{"encoder_head_dim": 32, "encoder_qk_norm": true, "encoder_moe": "expert_choice", "decoder_norm": "batchnorm", "decoder_upsampling": "pixel_shuffle", "lr": 0.0017, "eps": 1e-08, "steps": 11400, "batch_size": 256, "final_lr_fraction": 0.05, "warmup_steps": 340, "weight_decay": 0.2}
Rows from block 3 of the encoder of a small image FSQ autoencoder, named by matrix and row number. Rows with one number within an expert belong to one neuron, the router's apart. Each number is 500 + 25 x the weight over its row's rms, rounded and kept within 0 to 999. All counts start at 0. Numbers have three digits each.
After each expert's rows are labels from the 100 images, of 14848, where the router gives the expert most weight on average: "top examples" is what is common among them. Only what is clearly more common there than usual is listed. The data: pen-drawn characters of a made-up script with 800 signs.
# router: router (encoder.blocks.3.mlp.router.weight, 8x256, trained with AdamW), inputs 128-255
# up: expert up (encoder.blocks.3.mlp.up, 8x64x256), inputs 128-255
# down: expert down (encoder.blocks.3.mlp.down, 8x256x64, transposed), outputs 128-255

# expert 3
router.3:506453535492483487513501477499524494492524492487480513509519563531479506529465485461528552446519505513519507517500491463518525519506529470448518467539499490533500520481490484461511515519540496476487478506500462507482513475505506521503501538506519522517454507478485498475511507524478513489491502492495521486516459473491469514550530478490470501537512511486509537506471519468539439515523
up.0:496490479478459491473516494529510496514483527505516494487481496466492491504513549496495543510544506530514484478487523514516508481516460512468512512441510483479499443510511500460511494497485458538505480472547487536519535525501482517467512511478534512481515519421456479512505535494482547498481528507491562520495546499553559500491498496501481498505482479495494518541441546506503529506516
down.0:490485497499449506517470499473490491489485511522528517504485502468469510484493492492477506532489486496535498487490514501494522499484498520531492470553503520500480561499487479484492519503504482482494514528557497492468546504517561528538516481523524486521491494525492517517522504501529473511498454500500444516477488533493473470510480504519536493505500486497530512482517466513538489447484
up.1:521555463525491483500518495496478508500495519473455519461482472474498480479506507502477465526502567519514491492495505534500516491505491504461499559487495500520498514532499481533464482487506521468484507521518507460542478511465501468488491506465488520516486480515498546539480459480515547524462491474531503481528508502498508488474492480483485498521483453540483487472550483514469477466456
down.1:483503514479544429480481472527537492527546448521498483492505508456508494516510460470462497515487484575473544536513479459506505534460494504481501487472511471494488492498502461533514509520539502509538526496460513497526469516502468487490487523487489479544533492515469514508477479502484478462517511471488497534479508476526550501492502496500469453522491521490488474529535539503569537458475
up.2:511507468480491489471524558480485514471496483488512487494457475482497505483504541475496456535500486542500469471493495533496512527469533504515515555520494496521509490536486508529470489466488507465471517501510527494508502506468482490548513491520448507468529531522514497528549503529520499484534519531513452522546520520505496461483482460495476483512528479526544465490515485510491516499487
down.2:533501503519481486508507536474518488497490514515515500505509494503547480517507520509496510526543516489419458496505482546502462529484471527467524527465525509501468472465510560491514512478459476522498464488508475528501449508502484494464504533499499534497488486512526500504491538493467484510527518544471485465519530483501545524481518478467502498447491528488440475530504521508464493546517
up.3:512525515480495492478474537470496478474464454488496510470511502540506508483507483407499508482523483463496487495490523500546517526471520439491529509511507506483522469491504530495508465500514506507519512480473508514478465492503535509507521522493512483479497480500513538494492472513514503498551524537487536509483525523507502494517498479483465536579521497483480508510507504503515495458527
down.3:476490486485522522480519512486458529518503515517510478497472505462526462496485515545473477514481522509490534467478495494495552435505508498529456456513480507520506510517480523517487529521513527512471505481510512514485509497470434501510486499522465488499561496498520467494523522485505514490462476499501484537509530503474483477478486536533502479462471485507508472500481485503503486502516
up.4:499470502521488458494516479539536491493479480520513481507508491543459543517482521519539453496502458481464502513464551502456489503521492497501550452481545466499453526498486488529497512519516553507553507528469478516537513461507524470496519473531480487508538500521462503490520456549488479503458503493486506502521539507535519503506463564510514531514503568485473483493445495494459512448498
down.4:501513531543526482537518435519522488501511514449498550489515496497477499510470516501531510460511447518550497528520527486506443575501483486483548516504523484478489506487531492489510518495509456470527493492525477484529513514553535503474508506491552502542468503482480510500504493513482477504506482485492544495528469463508516553527495508516514507490528512501492533510503486479519539506497
up.5:436528489504484475480483554461502523442486495524531492462501487481490517477504514482487526533521473492484470489510498517508583461523513485461480485536479457532517501523498533489478505476492474559515524495494505480523515474490511474549511486516512477512517486500527476533564481504511496490512466502495498498547539493494537466496471501506553481514498460510516525466524499508489482540493
down.5:499503470502477529479469537463458505488486518540532488507486513461523519497551471536483457530493503478509509455483518562496560452519514544503470436501505522528498500501466519492507508506501481513505473508489500524463503497464455516532502505574452475476486503534547467485484503486527520539463488505499498489513548504475511484533495506526532481482500500492499501492505507495452436526502
top examples: one stroke

# expert 5
router.5:490509510478526509495502559492483463476473482488466481528462492481503520475470510518512485508534547479533489496497485561469478515510473502493492494470518508497449472508508515504455506444457513533499486488501495496544495565518515476489512493466529522477506514495519565517537548501477492522517515529522510442494525494527532504478504510467513495454475486528461488501448512487477511478469
up.0:472513490546496499512490466465498540473519474484539530498493474471492542516521502449498494502535444511521491498479466476511528468470529498510532513491461488480543507506491512483502453458475452498545514537526537536457499468469491480524495485533504519513468517514520453548531496521530481504513531486466527524489502498510462455484473457478521538521506502479538529536497502493506529486466
down.0:469511536516511484530493466528522505516524479482482553505535495496483490511482479455505531452516520519504486526530510507507467568475498477449505521501519460507501493493521514490512491503515505511520489476496488488527504508523540491477558506458537515535480509475491526498494469507474486518517520504512523519532468473513505512524561503484499525542484502491483526482516525502524489513491
up.1:503521531492475468500531475497508478460535546478489532482476478559527529524526519496499517514469475488486537508510479477477476488504490515507475492500475469512532495474474496536525467517526515469481498523483521478508499495518499487487516481498447496516501523522489517466493499524512500465512507509490484497489463483483466509501516478478498455502528509474508532494479523495526543557517
down.1:500524463497515484490505490536492484524545489523523525502498501526511480488477493502491464512501548532477490503512512536493433511506517498496487516523487463519491485502500625512496534488507524526490506498486521497508462507489487482475540513473500516498529503485482462513528507514492506529525579533501504515542510498509533464426520480510487521452453490503490499481525540508522492494492
up.2:508491515491460473481528478486516552511472508505503507474483501490520481457525499521502500515504531549490487486502491531499481506459518513517476503530540514470488501533505457474478507508469456478473492503503509486547478529484471531477489529480537493521484499518486532513519509465490504544504471515481491462466483540505547532528483503476533505454477468517505547487528524531521533443495
down.2:461470446477492542476535552518460515508482523502508481511464492509501480486521516512503450498473507459517511480475514540510482491533507493526466474516493544504523538522506525522480485502512519471460515510531521489477487486495465511524451497532468492502493505531492465496500512489537492520516498499514501506507525517492465484480471520524471479524493476518521481504514512507454433518501
up.3:537512543457460543479479531492493513458482505495514507466491487517481510499528517494508519546489487492477527487499455480535476523460533499505506511514458482523537490492497485512503474484501509441464479530488498510489474492500448539502498494492480504483465519495491456475502474497516541503509499486477493521464453504474525511532507485483469499540506484500513509483577488514539508479550
down.3:474501466496501514485491583485488506506523490510491489506479514463510460499514463503465486522477526469505510472479458530495505452506529504520457485504472539522502513508493480522486450498506525513472525499494530510463524485473501494520464489509455493491500501518527459500491509470538547489513484493540444531456516529481498464512508524516511496489437463499516506494438514504492504509496
up.4:485482486494506505460500490493495542513493476462445528493512498477471498545481497500533547520502492474511435498481496464541488504495474535484497526502506504526535497470519501480502555494464470521482510500485487564474540466539474516523465515526516492542505555510493463487492500476480491484509479496472497511464539482505511517473473510546467487503476506516531521536494486482529517482514
down.4:440500507486501503498503438529484503506476507474470467503506505517504495500466498500459519433483502483503537511493516487512447512493506432513532495485506463469510528500507597490501450527546550454488500496532494492486490509509529508498511489515494509501464506479522511504519544515515433500540515478490529509461437489501448526558478503472505499524516456503484493501526481496513518478487
up.5:536480508537484523482485507502555501539462520476534506512485498503521457516515515507506522545555570590514514466524510497509536494488520495495491514509503476497489471494501476487509494462484484480485500509522491523501453503474492484480436496506523519526475489495494471514513497487487506532512497542502504490485509526547505498503519498498509548501508513486509503540558523478506450460500
down.5:512474510477519461481483531490535467484522472528461511493490504467525492503527483517546454508496524534479533499510481496489476518535504505510493523472518534520470471497486413523496509527536542509504523495479517489509477512500465506488487493494467489505566499526498532499476521493485522509460495507503442502494527455479549505468513545510502474459448513488474456490448538515504496513501
top examples: dark on light; four strokes; thick pen

# expert 4
router.4:482505523518501509525497511508440487511518544487529493515538509515509532504457512518540496511539530477519502551483508480518477550480487463461501501498510524480491473473544518472521492444494489503556485464516509515503496466524524475566518477457485539494505482479517498464476484510490486500507519526531534452508516500514480507501504517507508481505491511506488483487489517527459510526568
up.0:501493503495499532498510446519456516498511500510480453561491464475519509485502516465501492538497530503457524480508549508478490542432485485503493517482512495464465501495493491479492493483501523417495488533545519533504544505508526522504505469530495478483464539513509531507526534493496522493530505502469502478482543476482461510506516484479482533495493505504504481523493479497477482522519
down.0:514493542511508469508494425528532483509520484482516487499527494482513542501506496504520489516507455542536542502527540480507550528483501522483512486486525512505495476479501493461520527536542459489530505499503490498539467509513488494472503528514506486489510499507482497504456478517491493512463485435475502488536475482514547540510512507506514428501479498500507486541552500501522480498498
up.1:493471522513530503478471513512496515549523451552530492463495485521501521499517460487484535458498501486470452503503489491542539473532556546485480518500464521497507529512493516503485491489465479540490526516498503485497496454488514472497474487499522486526479520500478440510555495499500476478494516509482553539498474500545519478482514513532473468505536485502543550479465461509510522482474
down.1:498518531514536471525498437522537470494559468478506520505519506509492525513480516481539482467502416533504473522524509533500499554468478532471542541488491471499477488478509490468510547503482501521531508500490487493527476501554487499480518486503530485513554492503467520498489487531479499487490508491483498486552451448518515538498493527495504479473484509489465518516476505500518533501489
up.2:479476513486482498429482527481524495497550487541459534487470482483522496509506518501500522435485515510553469485517494513523491505541546495491480521508509483490498487513494498486490519486518462551490502474534500455512520516499478467499518487498494470491446504536460506511544509544483511485523519508537499566561503498549495497509544501485461475475521535510507496506484509498503469492480
down.2:496541517490513503510507489497446490495490517501512501514510515469489567481454505507486478491508462434522476493476528454492547446470486468497534497558507494487511503506501480492499537470490476498479486490471509500499549490495499513542539476559525514465505496484514527502533495523487539497492521538496569518491512491495468505481491485516542477497539475499524526497488486506483497524508
up.3:544482491490517498515481467505490537524494469495522503503525503497485504474524494525484521456531513504497503494519479509532545504502510509502488541464513467499506504523487462490479515490489558542550498505555491494525480489477452486470461505518518467513504480501461502529514483466513459483436481475505518467537556514510532483482459521515522493499496494525492496537533519524499503456472
down.3:510507516504515474497508503559541508524503482504533479500521512518490499494490512477516503475506451527504507492518453505514558494500494536488534514472497509497520507505512474502500502509505511527501505511477483488512491499486488459485435491443516502551524494476482479512525470517519502484486525490486507509465536483529540478453513495509449510503550557498518479507535510505527521491489
up.4:495523485485483505478485477459493497497507517518508510537485503481521528509522475511503464522499496523481540489529520506500492512455486510521505496475536493490484498503475485522499499481572548448513453494514492478464510497498467478481502519547461480461480482531487503510466496507512555517460486486452506502500476505426483498517500461485492555483505564496508463507519514494479449550513
down.4:506500489489547493506474488537499472521563484506498481504498500481518494527470488503450468501521468510479525541534536526493512456513511507497490508517506454496468484486508517513510548531518511562523511475480502490521483505498450497503509527477546476481528502529481495507469466490511525474469508463501512513525516501511565498446471482524487442500435489489499535474535510497506516509492
up.5:480494437536486500491468518543511505538524475568498461452488493480491517505502475521501490494480463555505512497498519497484534526498500518533477507498498547479517528512491487474495490479495459482499514490535479498547481497503499498481488514511473536519504477512512479510494525479500502464474488471512478584492563516509514457480522499491500432495454481511499470516508488514494447513486
down.5:558536512528484489504496525499481490494498509487528475508509494485510538506505506502497527489497552504516501491508484505502524438484488504506516506469499444510491493503486457481508518472444526539502500496452490511514487492517506494466485478482523509493577489494497492494508517498488519467515503539466549481459514466505549511469502507502502503486490497497478473538457494499474526528520
top examples: one stroke

# expert 2
router.2:505493504526509551504532496496504514519519527471516555466519513506460487516505528490529509467523497486482561533523481461596504488491528524513503480530475505501588478470502527478501491507517463452448510517507515525486495435517496505507511482525498513507471507485479441468524480516476537511475503471444504499501462475469481501510487499540518517498509499518592506482531512475542489494535
up.0:541516502464466494538527500507513494479504534497501507491517469522495541482559488520501513486469521509479555512527491509487493492539469451501519455503490454464520514561512499520526451490484532520528539549518513510514485502457513494482488500495461489456488489489509522535506471491520471496472492513537487456533501523527553479479464509480542512503555491498486495421515489511497477490489
down.0:496516513490494495472495541503506468511511475532529482488499495502498501502496494539537469524515445525504535493505522468492566511474513533491481498493499525527479463492513493500510503542495477506509497505463508487493522501497450512519500529541475479500522494535504503492465452488502535499471499503502421485535494523501536470564526493521498433505490525492494529486549517501532483527510
up.1:459535556503469493478465497468521539503536501507507502478487472509501479531532476505489510534526567507496502487484507532499436502482484527496449513496469538506470481549484484511465532491502511478446481508549464488466525505474518493507491486505528492508474495531509512538496504469477551522491470513529514490473498535497488513522485520493500483475464480524515497516514495526480458481482
down.1:504554523534464481515505497496531514485488475465523503507513500491502508507469521484509524461509471497533489509504490468495486495451492487488502518574511455479488502490531409489511498495475449493510515465487498485519540511513529490510529507496536513477483486504487542500480484495470500498503523475491489506471483484495524542526528502531511472497508510494526492521517493508546545479507
up.2:519525505519454475518473487502496497512438475565464535514449477486532525489543498487447554496531507473531542485533497504476519494511482524501500464492533493533514475494495478532494486500464486507513439509491487565496499502454471489532497516478499569531504501494501486465549500545523469548507486507508500446476496484534541504499523493498494546524516531466488490523479521469496509462484
down.2:509511508553473521525483529488489510486499511493519518508498496480474500494466530519484527493495489461542501492498538435507524477474510497532487486540504519480526538508506458477505459480512484469504502529520500485468563489493563504553500485538525503504447501503484487516521470500540491491514455441503481515429491520486448500485495508532505519506557507510551510513521470502521495514485
up.3:515516476515496470481518520518543480507507481531516503486507482477482499497516486499529491468484500491476494472504436505531510470505524529515511509509502495533496509513506506506486465495472508469506512534520547492464517490490551505490500497483518505502550500503523514521507507510550484551508488509514507515518476506483492464544465461492533513510521493530489482490468462514501473455489
down.3:493510455501449530507512532512506471505522524477492482522475496516495491520450529519494435434498455500513512516508561481494496503474515514522469451547493496479479507497519467507495514502477497502524512480499532484478515509527480521499511507503501487473442492539483491495477448464536544536494504506531470485498495511505500483467473526542494494523473480499502538472548505503508455539501
up.4:499521506478484493488455513515492475468473483515515488476530505562487526515500488459514471506515475464495513523489521495522528517487525461499535507491500492487489509473504494493516477485480518490535488483460492486497450504505519501535565499512514517464484470489486507506478462521521493493506533525514537491521477545511472498499502478489479508570506512489508511491472479508475508445521
down.4:489457482482488523483488550499467540500475515530511492496481500492483488469485488510487491525467548461522513468469484477502517461536518473533479448491480500518542528523478534513495477528541536466473501509524491515471537487465473501531486474527457481519517501476515473506536511500506514492479479488513483522462536516467481455505511537499509513499497521508549454497474488498480467482500
up.5:504503513518517529508513475517462499538548485524556502503448491496461522506488490495499462481500436472505491495505493507492530506491530526490469487514463463517507490526485479494462503511500433492480542516519526481453521460486477540508469505510493503497458507492470479499500486502488543519543470468473529548482477484493511457543555446501511495495528513547531490517542494476518477511500
down.5:469478520490554466482500497522503514500474521518489506489522499563524482491539494507521513499496543513474494502505484493504486507508488480499537511473520511508515495509489521525508478519525545537506485502469487495521497503468534489490484485446479512520561492467518540513494500520475487476462518537508484509504536509512541492489480519468498514495462512495494471473476509504481555485498
top examples: four strokes; thick pen

# expert 0
router.0:506519531490470496489465560510500533501473498523527548479457470493522505474471476488476483490494498493505535492502451531525522505512515492494517487513456486480512459523443477549494504532488465512470529521507496494535492493446496516501456541466472514501537511495477495507507485492479473501508494503523502457527484540515526476520466529501510450521495462521497477500520481530483554469419
up.0:497512495536502506514478497526467542506520520519440524531497495493445482496519497498486513510477476529418505509511497505489430563529539479499528513475476466502503531500502486498491544509493466446468485537536463486478502515501560490474482497518493515515462560519496494508522484513519488449531468491517493534508486490523483526489504493488522529521544489511489524504497440501456522495478
down.0:495499470512510494486517475494516489523493505497501492499522484489523495525466513520525464551532516521474516502510549499489557494491499484456500491493514468509502458486492513469519513488482512515503469474499500533517462508507462501511521522485532557440521508541541509487482479500469535518480532534476502452576509481512514520493543506499531486477440465481487479520475532481496497560527
up.1:515482506509478514509531496482485507482451511480443539523521493538474517499499563480538498528487534475566537487501505507492485453486481488505524492508460448486525498491505459515511472523512568511494501524477497519454507508493437487494495431462506528513552532446481513498498519492519488486505504534498491499508485506475503531535564499442532539515516509496516476540505462479506534487507
down.1:481497528520510479502506502476490490528481499484453470498502510539522506526522481503525492467515471493498518520508468582494457488491487501497483490481532490505478482513490541504494503510505506507508500479491489508506493522506470501491523517520482516461519497513528554483481525504490477543482510492495489425519503444491513546541508485464514522424414519515459487492502515500389487492491
up.2:504504506511529536508474477546480522491483486509497481467508480504494502505529462494528456610529492485528514504508515502523476544466482468490526468492481578515502519496489491503506467488525517457526479528476490488502506426504472479508501477459494534496471500526519482517486488510492489499569513523531489502503482508523471520486480489450517520503487455481461488488502500493494541494495
down.2:529534496525456522529526505537485509502508510460490510481496492523492485495498517497472523482513501482534503519507543529501508479497480484477515549497499467480505546505510505495507499442476526553483518476516527480521482504501533492489476514474572521504449496520483491510496441510502526515516500482527553496494473501530494487478521500521469497491473449500524533478476501496472493502474
up.3:493502518493500485502464467472460510539512487504433513468522498519535541498465461463504491519508491493548497520522502498513545492523497483502485480501521522502519476508493493526494519533537453461525536522478507491498514547500476485501516486517483499511486470473513495501515536459487514473522526509499487534471466453518507510520516474467545438478528477488502532492465484478554551537487
down.3:508500442472541519486533542507475518493485521478500483497459511511522456498500523509482516476499564476472470478479452509491435494468489490514486508471475499495517521527520490504492466482481522488465493484496532512496499488480496512522430479454466494479561506497532508490510525469503509488527516538521548518459520534491482477469437524498462509527503456514517499496453513494479528526515
up.4:494527521478500510508515506443480509527542515475474499539514530514567524514490480512513457503506554474499517511496526493553466525439511523486493534511521527515471471487512516500509495482497507501512513473511522507486505466511490516550501487493462498463513488544506480485466505490505469540452508558514526481486506519442499513473501487484552486494513443499519500489540502489511511523508
down.4:516517493473525482484498525504486516500484486500513480489485501502512456469532505481460508539506536480479474491498452513502456516498496481501533527474474470482508530530500556515491497473506528507459507516502543492507478498449508474519462467453473500492560502476506517522547504527460509446568525524499490549465485505530486480409444477488469508471488470510505441487487487506528566493461
up.5:496554509506513512510512508416491480514548505496499498550494544524559469498467467525494436478494479515512468488495490504526510501482491549504494531495516515510470493503494484503493513479480497445513443526525529523485489455513499520451502534534438491477505452507539484489486513451508526497494471524475489472521525508474499479474478517495460513506513513515489495513511500482529486487519
down.5:474501530512509467518511488533521498489484488492506475508529505543526537486507526460486546473519527510478456533510484486498497517494471482472545570473516491487505506472517508476510477507498530506529503496507486493510488510506552482454497474470534502554547491468498531504536532507498445479542548529494523510412503485522516531467483483442478504511558531488468511529486504487492523467494
top examples: dark on light

# expert 6
router.6:481469471497482476497481511507526486517497434520482523492517453525515546496457504532490541473438492468493493499537531522482503535491504515511461500496507493538478456552480473514487550519528541491486500533529466460518538547506505501489460494495540479530517473510510569507494494483510484459525515517499466478523499552523522485523479521482495486488483522511484491468484458486488501494455
up.0:476485519499525517481483463497553483496526491485530515482478511413466504457472505526497494549486456483434496466470525526488524489489511477492492462469481481532479504524495513508451518516507514505480532491466490487487529533498523505526550497532481485515494539522495488520489525509466490476493466513506502541519524552489495452509474540517488457511476470519490495517489494548508479528494
down.0:519509481504521492481496526558511517533535482521531485497495499529496495501480479484513488469521488502491503481499416474510523500520533559484496499493466496500494486499519435527497498492457479515482508500467532502490468495507464485477469502499530495562544498480492474509519472501505507502516518501476510528487518491526503487453498480507452517511503513493498495532509533507524511469480
up.1:496486503472467526486513475457483491488448523501523543472511532508519479488543477499516524514502438532545523512510480507509525472507506540489492519504540450494496465508502505538494501491498509524546485501494459523508476483505519503475495522521463486510507493508485517527516494488470514481466455493515479480469564542511536490495449511430518526498522514500471503513539512497518486425510
down.1:470507492500501530503514493544518474506511508467495538485498516529493478511472534498519493455494480494534488523519553494499477527455478498502491514539481530488473510482539485491500530516452494524493506480507525483524488500519496509481522508486543493478483503510483445481464497477512537538522534513517547499536440518506462497500528501528475524534465454492480553471486518504480531541509
up.2:461498512523501544482494475471500508481476518474491551534508500474471516478507489472491532508497534512463491472513500496528500467507474533507520473535527485482497484515509521493493536502494408502497482505581476523445466517506505477496485513519540502473451486483518516520496465498504499499529485489527461456489524536545463499518471480472532479499504501494500509528469490527508479514487
down.2:498458472470536511500513517475503493503507520493490524510472481430497500497497477530510467467494513468492529512502560466504509465541514466506468449539493550528497507499501483530488530535546505495486528491514513503486528498508470510528529555549467475528487506491507456492486536494492523523438492474495486509498522490469487464526510466538525513469532500502511497473502499504516415518518
up.3:498491521532547494514461538489525524468474537516498469456529495459470521495521457511463491558501460479507486529508500501475472464451471489505552486461531545447508530496506491465514499516506541564513510539472501493518515481505532506542481535511466516514519465512503482516429534509470450506495495495508474483503544539500522499500454473493506502520477531506498452491511473511512486478497
down.3:472473516477453469508478490478548479515506473554510472500499494512483522510464492509493484536482445552471567503489514465479519525468514502527476504505533512515469494503479487512504502548546486460527497514537465499482484512511497524457529499531493494469478507528503543506505480470522448508477457470487448495482474479481526491545538484471521480479502550501470497516563494495527491497490
up.4:493473517481553471510502438509504481564533502474510485513541506511508513523516492508504460559505499547555520513467483488498504490508467494443539549489509513478481504470510495483540509490491539495528482483524507506528491493517523501499469487470528527480535519518491499508463487510437423518538506496500533494503506480513489500426476508500494472475489461469511470503493502493507522489490
down.4:455487493497507541513498456501450527488486527483487520484492505492463462484491497481466541473483530474542489492495506509504474501524520481537480468507483513471516523507495519508481497513551548475490525508543494493476564488489527500507528472514487495493460499476498514501537512489540465489494467464508485539489483527487436477542485511513514525507506482508522515466485448500507457481494
up.5:502486510500548503490446463538538493500483469534518507521507508507467522535487465486486502521504481485470500486486492484529511512535496529519511491512497489529482477492495440480506522515506528495508484477503480511479516503507509489520474516530522483514514493486483471482490466495494505510470490464464517492537512473493499504493493491566435510541513550480504467520467509491500413533515
down.5:533513476507465534492546533511497494506507507508522489494482503496529475507515558506538521463504516457493494504487458493500501489513476526496500512533478502486499511505514496500500475463457497531474490501478539504501476491489499492473515497507506519460556495480508467481489522506509563531525542545501538490519520501517459511423511518498460481479526473501469496513432524526481516530515
top examples: dark on light

# expert 1
router.1:539501495499474487498496436526501511501538470512524529508484454502506513467536484497499525483493480492456527422494472528558507520492501541492471503508459480512517484514445490521492524534537474486448491492544498484498530498445499493504489547548469485491480514500465503492494495479479505454501469503481510514521485498485483432507478468501447468541494504550542454458479498520512502543474
up.0:459487486479488537516501484486496467522479488499519506515498516505495499509496511511496463494506506511494496500520519488529553535499506534495482537560484463539490472498501517519508507487461494502482489497450478500504510489513539519507509510514522477481491478520499453490486495451537508511483528494496545495489492496477502517576491503531528547475495462500535481466510494487442503521499
down.0:516536506474541457508504461513540478515544450568480485520522498455512489488465511480458493511482487543498527504496525529503478531495491487515528536496512459504479491498477497491493532528572559548511531483512504486516422510483466475459492496483502499503559496504474526513521492527488506466501518502498457528484477462516559502465469505516486452531504504495457470525501489496558521531472
up.1:491481481519539487498509480469498478508463502500491491510501503500501528491486526445489525481500452538489459497488499496494499539499491445487551466513484480495514509494497493504503503501525483527497525483509527508513492520501454525503459474507569525495463514449472473501506457522479517512550477517514493494488529491531414511493497497467479505501571419488525525534513496503501480533504
down.1:540498482473508497499486486517550465527525453551483462503477504451538472529518480496489476490518533515465483519508505522498517494503506513529506511522533488500458457485493503508498530543529499533511532487492519489499444513507446499462507553493500506440555488544489481501497490464525543518456498485496499482504518475504591513500497469502477454506474511505474492476497532500480529536518
up.2:510468521474484469508555536476490476465474552493479510478488508518506494504503510471520528543503520498534506502502464496487470488545506512488493487535493489503526463484503543529522484496496467515487525546476483513498505535514512511491489484460504544511537521481500557485547527529493457539530446524491475506497492503517512542511541482438529464492503471481498520495487515475517475460536
down.2:507494484496466529492510535457441529486445549493525509489493496545516516481558516540505498514505564449503474470479507512496465453520497487505498432509493516511537505519488547494493472470465451496471466524494496530480539490482474508539511494514467511494461507503541489506527521497489515523513520526485525467480509539498485489527485494506506509463481513505532481477476488497457465505528
up.3:472506467524469547483468517530510503486500477505510523535488485508499533508498492488511499442476509447425458503478495511491503470525476503503499490485465472498499527509494453522489510491497476481486497532500547490498486513492480475519516526541525485489491522493484488504504439524522572495494520475510546488487466523503440488456495468528498514519490547514471488519505497502499552527506
down.3:480483480480536500510530510480470484510499505460487515491492490502509447487476509559487493532488527497446499498498517511515450522461510447511508487511511503485503512510516539472481492504530514504504489502501482498505523499489513516513528503447498501479473494518538509486512533497426472507500530518503449479510482509491531501542498524530521460517494482520500543454500486506444514508522
up.4:492459518524510455520493521486499482511508487505522496515486530474505481491474480522501539497482481511469522496498460494490568493523491510489464521456506456525486477497482498498498461479531519465501485519510461504490446471510476526507461548446521501508515499495517517490531502521486494489502480496490472502499497467493566456531533504497510461516488497508535470522540497510456474474504
down.4:505526489501487484504492486518517484475512493474498519503515485507490540504500513484505553433520482478515489505526523529493446536503494473477495489528515462502489492469531417512499518502485486548523522490479480498508531512519537510489525504512577497512473502482491537501508485506486470497526505501533517487469523494501520517523505527482519483505505542496504534500529517508450476466489
up.5:545503493483484510490497526493487478519517468504521495469482503490497506510513485499535451513503480480530478487508503498542496485542528494501504479503454492561529461498482493501495507505475524464510521523502511507447539493502470571542493506521443501502466546490513483491514478514509480495493467506476479525532491528504496492473464469506476435512501525508497510502549481482501484511511
down.5:460483479439537535500500538515469514529508517535509484499461499491502445500483480518442493476494534481507525484469483483506560478509524527543447489504470499498487504496487518529492496512521508540476525480527519495478518503479491505524472479519470467480508500501490467490516507460529522511474471489526494532516528569474463469493484558552497478522484483498515510459463502496523476445522
top examples: dark on light; only straight strokes; one stroke